{"crop_scale_min": 1, "horizontal_flip": false, "rotation_deg": 10, "encoder_depths": [2, 4, 4], "encoder_kernel_size": 3, "text_encoder_causal": true, "text_encoder_head_dim": 16, "text_encoder_parallel_block": false, "shampoo_beta": 0.95, "max_precond_dim": 1024, "one_sided": false, "ema_decay": 0.995}
Rows from block 9 of the text encoder of a small contrastive image-text model, named by matrix and row number. Rows with one number belong to one neuron. Each number is 128 + 24 x the weight over its row's rms, rounded and kept within 0 to 255. All counts start at 0.
After each neuron's rows are labels from the 100 texts, of 14848, where the neuron reaches its highest value: "fires on" is the input token at the peak. Only what is clearly more common there than usual is listed. The data: simulated telescope pictures of galaxies.
# fc1: MLP up (text_encoder.blocks.9.mlp.fc1.weight, 768x128), inputs 0-127
# fc2: MLP down (text_encoder.blocks.9.mlp.fc2.weight, 128x768, transposed), outputs 0-127

fc1.6 [117 128 134  99 116 140 157 138 150 108  94  96 139 121  91  85 139 141 155 128 124 126 144 133 112 131 102 123 140  97 165 151 136  98 129 154  90 128 131 138 130  92 143  81  82 133 177  76 128 164 127 139 125 136 162 136 117 155 157 107 124 172 127  84 149 101 140 184 112 105 139 121 100 135 144 140 119 111 147 141 109 150 103 142 128 149 145 102 128 131  74 126 140 131 155 131 108 110 120 113 114 136 168 187  96 125 152 115 119 120 122 135 103 128 189 109 105 154 121  80 161 162 106  98 146 156 133  96]
fc2.6 [ 90 114 136  76 120 116 139 127 197 136 178 157 138 169 134 142 137 142 153 180 126 101 137 118 133  99  64 135 138 100 114 165 133 138 176 116 137  57 138 149 125 129 153  99 146 116 139 169 113 132  99 146 104 124 149 107 137 158  92  95 150 120 130 117 181 189 139 132 162 148 156 137 140 126 136 126 133 120 138 121 133 142 131 143 148 126 115 160 133 117 131 129 165 140 111 136 118 140 156 164 115 116 130 137 110 159  96 109 100 169 130 111 123 127 144 145 141 161 154 134 131 153  95 136 127 146 165 136]
fires on: "near"

fc1.264 [110 154 141 139 131 152  91  83 151 145 139 168 130 124 125 133 139 133 110 165 125 149 120 100 143 119 139 140 115 145 140 108 171 156 114 124 112 127 118 110 161 113 117 122 152 150 119 138 147 104 130 136 134 140 137 130 171 134 153 101 136  58 139  97 169 110 125 117 161 123  89 122 100 150  96  89 136 133 107 117 121  93 156  86 105  74 163  89  94 151 159 148 119 126  83 127 110 144  99 149 106 129  74 128 110 138 141 106  94  87 128 168 151 148  96 145 156 136 151 123 124 135 134 127 145 138 112 196]
fc2.264 [143 139  94 106 141  90 146 114 118 132 171 141 139 109 175 124 133 167 164 133 108 132 134 120 139  90 135 141 147 149 113 128 126 116 109 151 117 103 131 104  82 161 168  85 167 132 133 150 102 171 136 113 118 140 159 115  85 135 100  79 116 148 133 141 122 122 127 121 132 128 148 146 155 138 148 197 120 146 165 131 144 112  94 132 178 155 119 114 102 112  80 143  71 141 122 155 131 147 116 120 166  78 141 150 121 151  89 143 141  74 152 163 107 104 151 136 133 129 116 131  98 150 127 128 124 127 110 132]
fires on: "star"

fc1.401 [135  78 133 109 157 152 142 148 123 107  95 162 106 148 139 200 125 114  79 118 110 126 111 151 123 152 148  92 122 141 110 143 144 119 146 133 108 125 147 167 113 129 152 105 127 116 131  85  86 114 160 108 109 165 123 117 130 149 154  89 152 127 110 186  84  92  95 143 134 158 115 107 154 127  81 101 136 108 157 112 130 145  97 165 136 127 127 123 130 134 139 126 139 131  94 109 129 168 110 149 150 136 129 154 135 128 143 134  72 111 116 113  77 175 124 122 117 134 161 154  98 139 127 144 130 151  99  90]
fc2.401 [147 162 132 132 100 134  88 118 110 163 150 105 122 150 102 148 122 150 138 116 126 120 143 140 114 152 131  72  74 101 145 114 124 150 131 140 134 113 117 189 126 140 167 153 139 120 105 123 152 118 120 158 116 132 137 155  98 126 129 127 114 144 101 133 140 124 138 125 118  66  85  86 131 138 153 147 144 103 132 133 135  87 159 109 142 146  82 138 142 137 129 130 190  98 134 154 140 102 100 125  75 141 124 120  99 101 112 104 126 192 129  77 152 144 161 122  89 129 118 148 142  91 131 142 158 142  91 109]
fires on: "a"

fc1.121 [133 117 120 166 160 166 122 113 108  62 143 136 136 134 110 131 116 149 143 149 120 111 139 117 149 134 132 159  88 137 129  94  98 111 132 112 190 150 154  98 112 137 120 138 152 156 152 131 137 123 126 138 174 116 150 136 155 173 141 147 108 192  94 154 146 135 139 149 121 148 104 138  98 124 123 103 148 139 144 120 102 154 118 119 149  99 123 128 149 126  99  96 121 130 146 118 104  74 136 122 104 155 107 147  89  85 159 163 141 107 117 102 121 147 141 129 145 132  95  70 128 153 154 140 104 115 177  76]
fc2.121 [116 145 117 118 119 102 141 119 160 144 146 135 133 165 127 121 156 140 143 111 128 131 108 134  97 139 138 101 154 105  98  99 142  97 115 119 131 159 129 136 185 137 119 118 141 112 114 157 144 112 148 121 169 150 172 204 109  99  76 170 137 111 162  95 129 138 145 115 158 140 115 110  99 139 119 159 127 119  86 145  87 152  97 150 109 129 171 129  84 119 139 174 124 124  91 106 101 123 150 120 100 122 163 175 112 157 170 155 104 158 125 110 147 137 122 118 118 119  94  89 148 140 153  95 120 104 119 135]
fires on: "a"

fc1.712 [106 143 123 141 144 119 139 100 124 111 153 114 156 154  69 127 141 143 154 120  98 128 155 102 110 129 114 100 112 138  97 122 129  57  99  94 180 134 148 108 115 150 130 112 156  98 121 103 141 148 153 111 168  87 112 179 169 167 147 136 160 113 122 152 150 157 134 139 116 139 133 117  79 118 118 138 138 150 109 127  66 122 137 134 101  86 130 144 146 123 145  93 153  93 131 135 130 122 154 155 114  88 128 167 113 108 141 126 149 155 125 117 148 129 150 144 135 145 118 113 168 173 175 152 108 152 110 130]
fc2.712 [ 96 142 118  99 121 102 160 116 143 121 132 136 144 160  78 129 143 144 109  99 123 105 187 116 103 123 130 118 113 112  95 146 138  76 112 135 158 148 139  84 162 174 121 132 174  94 112 157 126 132 184  95 117  99 100 155 136 131 121 143 141 127 143 120 118 152 134 109 112 124 154 146 125 121 136 151 182 124 148  95 126 110 156 118  95 104 102 117 146 121 102 121 107 111 149 110 155 122 144 105 119 117 151 157 116 104 126 136 159 164 111 122 163 157 130 155  95 154  99  62 155 133 194 129 136 120 117 132]
fires on: "merging"

fc1.659 [119 182 142 141 119 114 140  90 108  96 144 143 142 166 100 136 163 165 111 112 150 110 133 135 113 148 112 100 116 153 136 138 129 113 127 106 101 112 155 122 131 159 172 128  94 134 120 153 119 151 158 129 126 157 122 148 174 114 149 130 153 134 109 140 142 144 156 197 130 117 106 149  81 136 116 117 104 142 137 103 135  78 111 161 125 100 107 145 133  82 162 151 142 124 165 114 134 118 198 172 151 115 114 189 110 134 164 157 106 140 160 118 122 117 129 155 126 144  79 123 130 101 125  96 128 140 109 120]
fc2.659 [205 155 111 148 114 168 178 132 141  82 134 128 150 116 106 141 157 138 122 124 103 102 138 128 140  99 122 113  95 126  99 150 154 110 113  87 109 122 105 131 105  90 127 111 123 104 166  93 182 156 111 150 129  98 117 109 120 128 159 145 134 123 107 130 135 107 165 114 100  99 118 127 129 135 168 167 147  92 132 122 134 116 156 150 143 146 145  97 159 187  83 115 135 141 136 132 163 142  99 106 116 111 110 119 114 132 117  89 139 168 156 137 143 159 147  99  88  99 146 103 116 151 122 146  89 123 130 131]
fires on: "merging"

fc1.675 [132 158 112 135 109 141 151 106 100 156 137 128 148 141  84 139 103  93 162 124 124 129 142 106 122 157 145 133 104 136 131 114  95 113 100 111 142 144 164  83 146 128 112  65 125  94 139 125 139 120 130 163 160 150 116 119 162 146 132 150 126 145 100 149 116 124 106 137 150  98 138 122 130  90 146 142 167 102 167  89 108 141 104 119 109 136  96  91 151 138  88 117 132 130 133 155 134 105 100 132 131 107 139 185  94  98 164 107 136 122 143 161 162  83 160  83 124 127  86 159 180 112 161 173 144 138 137 123]
fc2.675 [107  69 178 109 135  94 118 117 108 138 111 161 116 143 121 153 127 149  96 117 140 119 108 131 114 150 100 113 159 125 180 106 123 107  88  90 133 103 108 117 166 132 136 138 146 146 137 148 101 104 137 123 110 166 139 118 140 142 164 126 142 104 163 149 114 129 105 105  95 122 139 121 164 134 128 102 134 145 124 112 115 101 131 102 126  69  86 127 127 159 205 127 172 100 120  95 123 132 117 111 149 129 159 104 126  72 108  77 149 161 114 103 133 147 136 171 103 162 155 137 127 143 122 135 148 115 111 124]
fires on: "merging"; "on"

fc1.665 [128  82 153 164 118 161  93 125 114 132 133 159 112 104  80 117 130 139 155  96 158 109 153 121  79 117  68 114 120 143 157 136 113 110  98 107  89 113 102 138 118 105 155 114 113 133 175 143 110  94 124 120 130 131 118 125  87 135 161 116 119 179 127 152 140 119 126 138 127  97 139 136 131  84 172 109 111 137 123  95 113 140 114 144 105 182 125 146 154 180 129 141 141 189 113 129 136 114 118 151 174 127 127 133  85 136 152 116 105  99 147 118 149 152 163 135 120 145 100 118 149 142  96 158 118 160 121 102]
fc2.665 [ 55 128 127 132 136 143 128 162  90 131 125 136 127  87 153  84 104 138 176  71 127 116 136 142 106 113 132 129 125 190 119 130 150 100 153  96 143 146 122 134 109 131 104  99 153 130 146  61 108 114 147 157 142 115 114 144 124 148 123 162 106  87 132 108 181 120 135 142 119 174 134 133 132 113 135 118 104 123  88 118 129 135 140 126 135  78 112 126 136  90 148 114 127 172 169 125 123 124 143 157 161 107 147 139 149 148 102 162  89 127 111 126 115 100  91 100 147 111 142 131 108 116  98 135 156 118 162 113]
fires on: "<end>"

fc1.192 [133 110 137  65 100 168 141 157 152 149 122 166 103 174 156 127 163 152 125 124 117 114 150 132  92 147 108 136 135 119 132  89 169 109 145 148 138 144 166 127 138 117 144  99 123 146 166 115 136 117 101  98 125 125 151 131 108 106 121 132  90 149 150 146  83 108  74 104 161 130 118 200 138 128 146 102 107 140 118 105 118 157 114 121 129 101 131 115 124 127 147 106  97 113  85 120  91 111 113 144 135 149 158 104  97 128 139 129 157 117 147 118 132 153 178 104 119 113 112 133 176 148 109 112  79 154 171 132]
fc2.192 [163 122 114  87 152 106 163 133  89 117 109 141 121 109 133 133  94 124 120 149 143  85 120 144 109 133 122  84 122 109 152 100 180 192 116 117 120 108 192 152 139 155 136 141 132 104 104 202 150 126 123 123 123 101 111 172 141 102 121 111 145 133 169 143 118 115 114 123 138 110 118 118 110 173 129 179 124 112 135  84 151 115 137 138 107 145 134 123 114 161  70 123 109  91 126  86 136 110 108 163 149 105 134  87 121 113 113 150 161 136 144 117 124 123 113 142 127 109 144 163 109 142 134 126  94 157 133 138]
fires on: "near"

fc1.570 [165 126 120 111 164 161 122 100  99 120 136 142 122 108 122  89 139 141 115 127 169  84 146 143 126 128 114 110 123 119 143 143  80 164 139  85 133  75 158 143  87 104 166 120 148 144 139 126 152 126 116 139  82 148 148 119 158 115 142 184  87 128 170 116 159 142 105 150 118 116 133 153 109 136 119 132 121 163 116 165 118 160 185  95 166 110 110 128 152 121 140 137 106 112 112 159 106 103 156 126 138 120 138 123 109 109 108 134 120 137 127 118  80  74 118 104 112 162  85 150 153 111 123  78 127 109 145 142]
fc2.570 [142 115 159 107 130 117 146  81 145 136 150 125 122 103 124  97 133 160 125 117 127  94 129 115 128 112 101 130 109 116 158 116 104 146 123  77  97  61 166 112  79 117 142  91 144 176 157 158 109 132  96 141 121  92 145 169 136  91 144 166 107 133 129 137 160 120  76 106 126 164 124 152 147  96 151 130 129 130 168 102 133 106 128 104 139 147 180 123 145 125 165 123 103 129 130 149 111 166 170 122 148 128 113 131  80 100 133 114 106 136 154 102  93  93 122 106 114  93 119 106 155 121 127 114 110 111 106 116]
fires on: "near"

fc1.522 [144  81 187  83 139 161 161 126 140 123 177 123 118 111 141  92 158 112 115 109 107 119 104 119 104 151 105  94  62 128 132 144 141 127 104 112 136 124 103 131 147 155 146 144 115 105 140 139 131 141 112  82 141 138 144 150 128  94 146 133 174 137 117  84 175 145 133 174 100 131 125 144 155 149 148 101 133 135 142 137 126 141  97 131  77 133 110 103 101 126  98 169 112 132 119 116 131  96 133 121 117 131 142 211 108 111 123 147 141 124 115 122 120 148 129 131 152 176 145 110 156 131 118  87 112 126 108  95]
fc2.522 [131 118 132 126 109 152 116  91 135 104 120 116 117 140 121 105  95 185 128 114 171 126 132 106 145  96 169 146 108  81 129 159 129 134 130 152 156  97 117 123 138 138 158 158 132 143 150 127 105 131 161 127 107 133 145 107 108 120 149  92  94 156 118 128 114 115 124 149 142 174 123 145 105 154 128 130 143 113 163 144  97 118 126  77 117 139 164 165 119 117 129  81 108 117 159 162 129 102 102 101 125 121  85  90 151 119  98 178 123 136 153 104 161 119 112 130  98 157 112 172 190 197 131 111 133 127 134 141]
fires on: "<end>"

fc1.224 [138 126 167  89 156 134 154 126 131 119 130 127 131 140 127 113 129 141  76 110 126 152  96 114  90 123 152 117 125 120 136 144 169 123  76 123 120 106 178 130 153 134 138 129  78 157 176 120 109 100  95 128  71  91 151 184 109 128 119 176 128 125 145  86 155 137 141 120 137 112 138 130 110  94 131 126  89 104 126 118 154 130 133  92 169 140 142 134 147 177 160 118 126 106 136 131 115 120 130 110 106 157 142 122  89  77 151 102 168 118 121 168 130 100 133 120 108 168 170  93 138 117 119 134 149 134 147 145]
fc2.224 [125 128 124 132 116 100 127 111 136 147 110 127 172 143 110 116 150 139 154 148 176 115 172 127 110  91 144 115 148 107  90  94  99 130 121  80 102 149 127 119 127 148 117  63 146 142 142 124 130 124 125 148 178 170 143 135 128 106  99 163 111 169 139  94 111 127 118 151 116  73 122  70 141 136  92 151 129 106 138 141 120 130 149 154  91 133 161 148 121  96 102 177 110 120 145 138 129 133 136 105 155 164 126 115 137 147  83 137 133 131 139 140  97 130 116 122 160 121 153 129 131 182 124 167 152  75 134  91]
fires on: "bright"

fc1.513 [119 149 136 129 123 120 124 154 117  90 170 156  93 139 102 123 139 117 129 106  83 160  88 113 139 111 118 126 116 144 131 142 128 108 133 170 144 130 147 104 154 145  90 118 167 170 175 126 138 155 131 147 141 115 161 136 164 126 141 109 112 128 132 122 131 137 136 175 153 144 143 167 129 126  64  95 105 154 133  98 125 148 141 138  99  87 108  91 143  91 134  98  90 115 189 121 103 150 121 104 131 139 131 139 149  94 149  92 123 111 126 176  86 131 138 111 133  88 132 123 154 139 195 143 104 124 110 136]
fc2.513 [132 126 137  93 105 157 133 138 128 120 127 116 173  91 128 124  79 168 118 105 139 125 142 165 135 178 134 136 160 155 113 131 117 107 127 108 115 133 131 134 165 122 124 126 127  96 122  47 111 111 143 128 112  65 118 154 123 108 114 128 128 147 153 175 161 153 100 130 187 173 121 119 140  74 125 125 123 126 109 113 133 162 156 106 170 123 106 131 174 137 113 166 116 101 129 112 114 127 122 171  92  93 111 158 145 113 138 127  87 108  96 140 154 131 129 117 118 131 103 104 143 133 127 145 141 151 124  86]
fires on: "merging"

fc1.450 [145 120 129 145 107 133  98 100 115 115 129 116 130 138  90 138 147 117 131 156 124  87 178 127 120 136 168 118 120 107  81 113 117  60 138 112 169 117 109 107 118 125 152 113 127 126 114 131 110 133 138 165 195  99 105 116 159 126 131 151 135 105  91 170 114 147 128 138  91 119 128 123  82 125 148 121 124 131 138 155  74 170 115 154 109  99 123 116 128 116 123 132  94  96 168 102 130  98 150 107 128 120 160 136 116 128 122 176 174 118 114 123 150 158 163 155 109 145 109  73 113 158 160 100 119  99 112 144]
fc2.450 [126 158 125  79 139 124 118  77 140 125 127  96 134  82  66 144 109 145 133 116 134 162  80 104 134 133 106 105  94 119  67 144 140  86 142 141 147 157 162 103 107 123 109 125 106 122 133 128 100 100 135  80 169 112 145  98 132 139 160 134  98  86 129 159 117 146 144 157 110 144 129 109 124 137 129 128 123 110 109  84  95 190 100 176 138  97 105 141 118 127 168 134 140 106 112 136 123 156 150 106  95 118 137 139 108 109 134 142 128 133  94 130 148  79 135 141 142 125 135 133 154 157 171 146 123 133 125 136]
fires on: "merging"

fc1.241 [149 137 138 133 136 156  93 100 111 124 150 134 136 112  98 130 113 115 170 140  89 126  58 146 131 152 112 152 105 134 114 151 120  99 122 127 172 119 162 107 102 118 126 102 111 151 161 144 109 149 137 139  99 105  98 131 155 157 143  91 131 186 130 153 124 137  94 120 109 137 148 128 130 169 146 129 125 140 201 131 112 101 117 129 111 135  75 139 149 141 112  93  95  65  92 114  98 142 136 154 117 142 141 126 111 119 126 159 172 127 121 153 139 142 132 126  97 158 136 113 100 173 156 115 121 166 130  95]
fc2.241 [151 104  86 133 178  86 146 129 101  77 132 124 107 122 128 101 111 114  84  95 131 139 101 115 153 139 170 123 120 116 112 109 183 114 130  85 152 131 176 120  96 127 155 115 128 141 125  61 108 128 121  82 179 127 156 142 124 125 198 144 141 163 123 120 117 123 131 156 122 153 141 133 120 159 144 140 144 132 162 112 112  82 138 136 139 141  90 136 149 129 154 138 123 114 140 135 127 134 129 171 106 104 102 109 156 108 130 116 171 137 130  94 125  98 104  79  97 143 115 128 138 133 103 145 107 135 134 147]
fires on: "merging"

fc1.607 [137 114 160  74 162 117 122 116 193  97 112 157 109 108 133  99 126 148 151 171 111 129 136 179 104 122 116 119  88 113 180 165 139 138 121 135 119 141 126 138 159  75 134 148  89 138 130  76 125 101 119 118 116 118 109 156 149 140 133 129 123 131 121 118 123  73 146 132 112 111 126 143 151 127 116 123  72 133 126 117 143 138 122 124 132 163 131 119 106 185 140 162  65 103 142 125 123 108 146 150 126 132 100 180 110 115 138 146 161 127 128 125  99 146 133 129 100 118  85 106 144 146  75 141 113 131 108 118]
fc2.607 [166 144 138 144 128 118  92 189 126 152 129 117 122 127 105 117  88  99 174 123 140 147 114 137  93 113 112 115 128 109 141 106 141 138 127 121 127 158 138 162 109 126 119 133  96 102 132  83 140 126 138 139 110 116 117 113 148 131 136 167 156 126 155 123 129 174 163 160 136 145 123 128 146 129 115 164  92 143  66 160 104 145 158 141 184 120  96 151 128 113 100 136 143  74 118 123 114 144 129 111 148 110 126  97 109 107  70 105 163 130 130  97 132 101 123 101 122  84  75 154 138 139  70 138 134  96 150 126]
fires on: "a"

fc1.529 [166 147 123  55 150 143 120 133 108 129 133 161 102 164 109 120 149 143  79 155 138 134 151 118 127  77 103  98 162 135 110 126 126 106 133 117 117  98 123 138 158  95 118 139 147 140 163 119 139 167 109 137 147 160 154 125 147  84 101  51 134 150 122  97 125  61 139 125 140 115 131 113 126 139 112 125 140 100 132 158 127 119 167  91 119 131 137 115 138 134 135 143 126 123 100  85  94 103 134 108 143 186 141 152 109 148 128 127 114 137 161 117  93 157 120 141  94 122 125 113 139 144  95  99 157 122 115 168]
fc2.529 [ 94 109 128 131 111  90 153 109 128 151 138 149 156 154 127 119 160  97 145 142 118 119 133 134 148 129 180 114 151 138 109 196 118 112  95 123 125 122 115 118 127 173 128 128 127 148 107 103 143 125 139 115 149 154 122 121 176 139 110 133 122  80 135  89 110 119 111 136 131 124 136 119  86 176 110 196  72  95 109 130 136 139 112 122  87 128 122 124  87 147 102 110  85 140 140 188 109 129  63 118 143 142 101 116 112 123 137 158 140 129 149 125 126  88 151 130 166 107 153 143 134 106 164 134 110 141 152 113]
fires on: "near"

fc1.714 [165  87 153 107 124 140 104 109 144  76 147 168 131 115 125 164 132 172 106 118 140 139 137 133 104 101 163 131 105 144 132 113 103 143 123 112 140 127 130 108 119 140 107 109 152 136 142 126 150 147 116 131 145 151 112 135 144 118 115 129 130 162 142 116  78  74  99 143 139 106 117 139 144 165 105 136 117 108 153 148 117 136 132 108  95 119 164  72  95 143  88 124  94 200  99 126 110  93 163 139 142 114  97 134 118 126  96 140 123 118 216 139 134 127 148 112 126 115 122 110 111 178 162 105 114 151 152 134]
fc2.714 [168 156 119 119 117 159  99  99 178 144 118 158 149 109 130 138 180 147  96 158 139 113 132 118 132 103 142 141 101 131 110  62 109 133 122 124 125 123 132 132 133 157  96 129 127 148  97 130 141  87 135 130 115 139 133  68 159 158 116 155 124 138 123 124 105  99 129 131 150 120 142 120 110 127 147 136 154 134 151 142 122 141 146 143  98 166 130 131 118 119 176 163  69 166 113 141 143 155 118 145 159  92 105 156 172 144 185 131 140 124 161 123 141 157 168 147 120 121 137  91 126  92 145 152 165 126  72 127]
fires on: "star"

fc1.311 [105 113 121 117 118 140 144 124 151  89 130 144 128 112 162  94 127 166 129 107 110  87 136 125 180 144 127 131 127 105  90 136 134 158 144 176  82 116  91 100 113 141 132 161 181 131 126 163 170 125 123 144  97  93 122 136 144 145 159  96 118 159 126 111 135 137 139 152 142 128 129  87 133 122  99 118 159 145 110 156 138 146  91 114 131 102 121  83 158 149 112 149 141 123  76 122 131 132 125 113 145 157 147 145 129  97 149 149 122 116  54 177  96 162 129 112 129  78  97 105 112 132 121  91 103 121 120 123]
fc2.311 [108 165 160 156 122 126 101 110 157 146 113 143  98 155  88 136  55 138 166  87 123 104 132 176 125 110 114 145 130 139 141 116 123 152 157  95 114  90 140 141 172 173  81 117  94  65 105 140 107 124 104 137 138 104 135 154  86 109 115 134 105 144 157 112 134 142 123 147 136 139  99 134 148  92 138 109 135 135  85 147  64 122 115 116  84 135 149 123 134 126 123 147 113 116 150 116 116 122 130 111 167  96 107 117  99  97 116 106 111 113 113 170 133  99 100  82 126 139 139 129 128 151 142 129 133 106 127 129]
fires on: "a"

fc1.22 [141  92 126 116 110 190 139 134 115 128 115 138 148 117 144 127 125 122 144 124  94 120 113 116 136 123  47  92 158 173 160 137 141 107 138 143 137 121 159 162 146 151 131 104 123 140 146  96 110 153 126  75 163 183 134 127 152 129 133  66 157  87 141 157 161 135 104 148 139 163 154 143 129 125 139 135 172 152 126 131 110 135  98 134 179 109  96 148 137 107 105 137 160  82 124  98 131  97  92 102 135 132 129 119  91 137 101 152 101 102 129  96 127 110 148 138 139 131 121 160 120 146  98 136 155 136 113 140]
fc2.22 [131 131 171 101 123 115 121 158 146 161 126 119 121 146 151  86 139 142 107 145 103 156 120 165 131 165 146 139 141 110  87 156 164  92 124 103  79 135  98 117 146 115 151 129 114 111 108 122 139 148 116 123  59 160 104 144 124 135  91 214 109 176 115 138 128  85 119 129 139 143 125 126  91 132 172  92 148 110 134 121 113 127 135 140 126 101 141 119 126 152 101  88 129 159 133 147 127 132 109 144  98 174 134 135 181 120 139 133 146 147 114 125 119 118 146  88 126 162 116 156 148  93 101 109 151 132 149 115]
fires on: "<end>"

fc1.330 [129 130 123 131 136 130 104 159 105  62 138 136 121  94 119 139 156  96 141 141 128 147 116 172 127  69 103 108 110 129 117 137 121 134 131 157 151 127 164 125 111 152 138 139 146 122 179 108 124 163 121 128 121 112 149 123 177  93 146 116 142 117 143 166 148 120 143 155 113 141 130 160 112 161 112  76 150 122 115 128 139 127 165 133 100  71 124 117 146 109 108 142  98 111 107 109  85 143 147  99 138 136 147 151 108  76 152 142 164 169 110 122 112 183 153 186 134 117 111 107 143 160 115 123 118 150  87 107]
fc2.330 [151 118 124 125 134 115  93 104 114 155 128  84 127 115 128 107 119 115 123 109 120 157 108 147 125 149 128 113 103 128 124 133 141 127 140 144 130 122 143 143  99 107 121 126  94  89 135 127 156 199 156 123 122  83 105 191 158  95 108 153 147 164 157  95 142 169 136 142 120 135 133 153  93 138 105 173 104 162 134 131 109 116 113 121 151 137 114 164 110 104 149 142 172 100 128 166 166 126 147 142 137 141 102 208 126 163 117 116  97 119 155 117  98 131 115 159 140 164 128 121 171 127 101 108 127  86 122  96]
fires on: "merging"

fc1.269 [149 101 159 104 134 117 134 106 147 110 161 131 162 128 111 138 128 120 110 165 157 189 104 123 124 112  99 140 124 120 183 131 146 130 114  96  89 164 166 127 141  81 171 128 139 104 198 111 140  92  92 120  99 106 117 131 141 165 127  83 119 134 139 125 139  92 155 101 135 136 146 141 123 144 184 146  97 150  88 103 172 152  99  99 140  99 123 113  93 129 134 121 159 127 132 140 111 130 135 141 136 154  91 117 110 111  99 132 114 116 166 103  87 141 138 155 114 134  85 135 113 145 128 121 145 113 107 128]
fc2.269 [105 123  96 162 147 139 114 150 142 123 148 121 169 129 161 113 136 122 132 112 104 167 147 140  99  83 110 132  77 133 171 154 112 109 122 133 134 105 131 132 128 142  86 159 151 140 118 141 155  98 131 136 120 135 104  90  94 183 124 168 122 117 135  96 185 153 152 118 118 119 141 151 143 113 165 176 123 103  95 155 128 184 133 162 139 138 119 125 136 100  96 135 105  82 139 111 141 111 121 112  95 130 127 163 113 143 100 151 140 148 149 124 106 113 124  87 114 157  87 143 120 165 136 142  93  78 107 113]
fires on: "a"

fc1.729 [121 108 149  95 145 129 149 104 110 124 114 116  98 165 141  90  57 175 132 129 121 123 149 142 147 126 110 127 179 123  77 101 136  87 125 137 138 127 150 124 178 123 156 131 131 120 161 134 101 136 135 160 147 160 156 131 143 100 151  91 110 137 118 155 137 143 138 122 144 129 140  94 114 135 139 112 106  71 151  71 140 122 169 119 136 124  95 131 115 123 119 121 127 114 136 115 124 131 112 150 161 219 132  68 128 123 113 139  98 145 148  86 146 128 115 117 144 123 166 137 136 134 132 111 136 149 161 111]
fc2.729 [ 91  74 116  98 120 124 124 162  91 138 112  92 154 167 109 143 111 102  86 133 123  91 122 134 118 106 108 145 111 130 121 138  95 151 100 141 134 161 113  65 105  90 133 115 133 103 164 163 112 112 148  95 138 102 145 122 122 173 142 119 169  96 137 131 147 134 146 130 112 104 154 122 142 100  96 117 135 116  91 101 157 138 165 137 187 111 124 155 102 179 155 136 124 111 165 128 152 137 125 123 126 183 128 125  96 159 125 119 149 132 137 123 134 127 137 133 126  98 188 130 155 161 141 159 124 113 112 128]
fires on: "bright"

fc1.128 [136 110 140 112  99 161 128 144 137 131 107 131 105 102  93 116 133 164 109 108 128 125 139 164  84 160 112  94 102 140 131 149 111 157 161 134  98 129 148 147 121 131 130 138 128 123 131 119  75 143 138  82 131 110 122 112 152  68 108 129 102 117 103 156 117  78  72 149 118 152 113 160  98  84 123 138 112 140 136 150 155 136 134 126  81 160 117 147  95 162 171 109 122 128 137 145 134 129 104 142 174 182 133 167 121 101 104 149 151 136 191 121 113 136 179 154 138 162 135 132 145 124 142 113 133 139 126 106]
fc2.128 [ 91 126 112  96 141 158 122 163 145 141  92 123 172 102 137 125 110 129 153 117 178 113 108 148 123 135 114 161  94 143 126 143 131 116 122 164 111 109  90  84 133 145 119 163 110 143  88 131 113 138 146 101  86 135  85 104 123 167 157 109 116 108 165 139 129 111 164  98  96 141  96 166 119 124 162  98 116  82 101 101 176 156 104 146 121 129  77 134 172 160 106 127 132 129 155 153 130 149 123 102 147 106 105 108 145 122 124 103 154 129 128 111 169 189 118 114 156 139 128 130 117 144 146 121 107 139 155 120]
fires on: "<end>"

fc1.219 [127 140 108 105 125 169 151 164 154 111 147 108 111 134 118  77 131  91 174 135 111  86 106 139 131 164  74 127 115 143 132 148 178 111 139 188 103 144 103 134 110 136 117 116 148 137 148  74 147 130 133 100 116 139 154 153 128 124 111 130 143 109 135 119 144  82 115 136 138 108 116 177 148 132 123 129  74 111 150 171 123 129 162 150 133 127 123 150  94 116 104 134 105  84 136 126 130 101 108 145 158 147 129 170  92 108 121 144 153 115 149 156 121 144 129 122 164 110 116 137 113 150 114 116  53 155 134 114]
fc2.219 [115 133  88 147 132 104 117 191  81 120 133 103 122 147 118 139 129 129 179 120 163  94 117 118 105 144 120 119 164 144 112 105 156 131  78 131 116 131 118 128 121 104  87 102 115  53 120 159 120 110 110 117 125 133 107 171 136 115 101 136 150 114 138 122 183 115 142 130  75  86 166 133 145  94 201 112 162 154 113 126 128 129 124 150 155 136 129 159 133 131 161 184 156 127 138 113 100 106 157 117 131 154 122 142 153 133 128 101 129 107 140 153 133 120 128 150 133 162 131 153 129 136 133 131  91 113 118 106]
fires on: "<end>"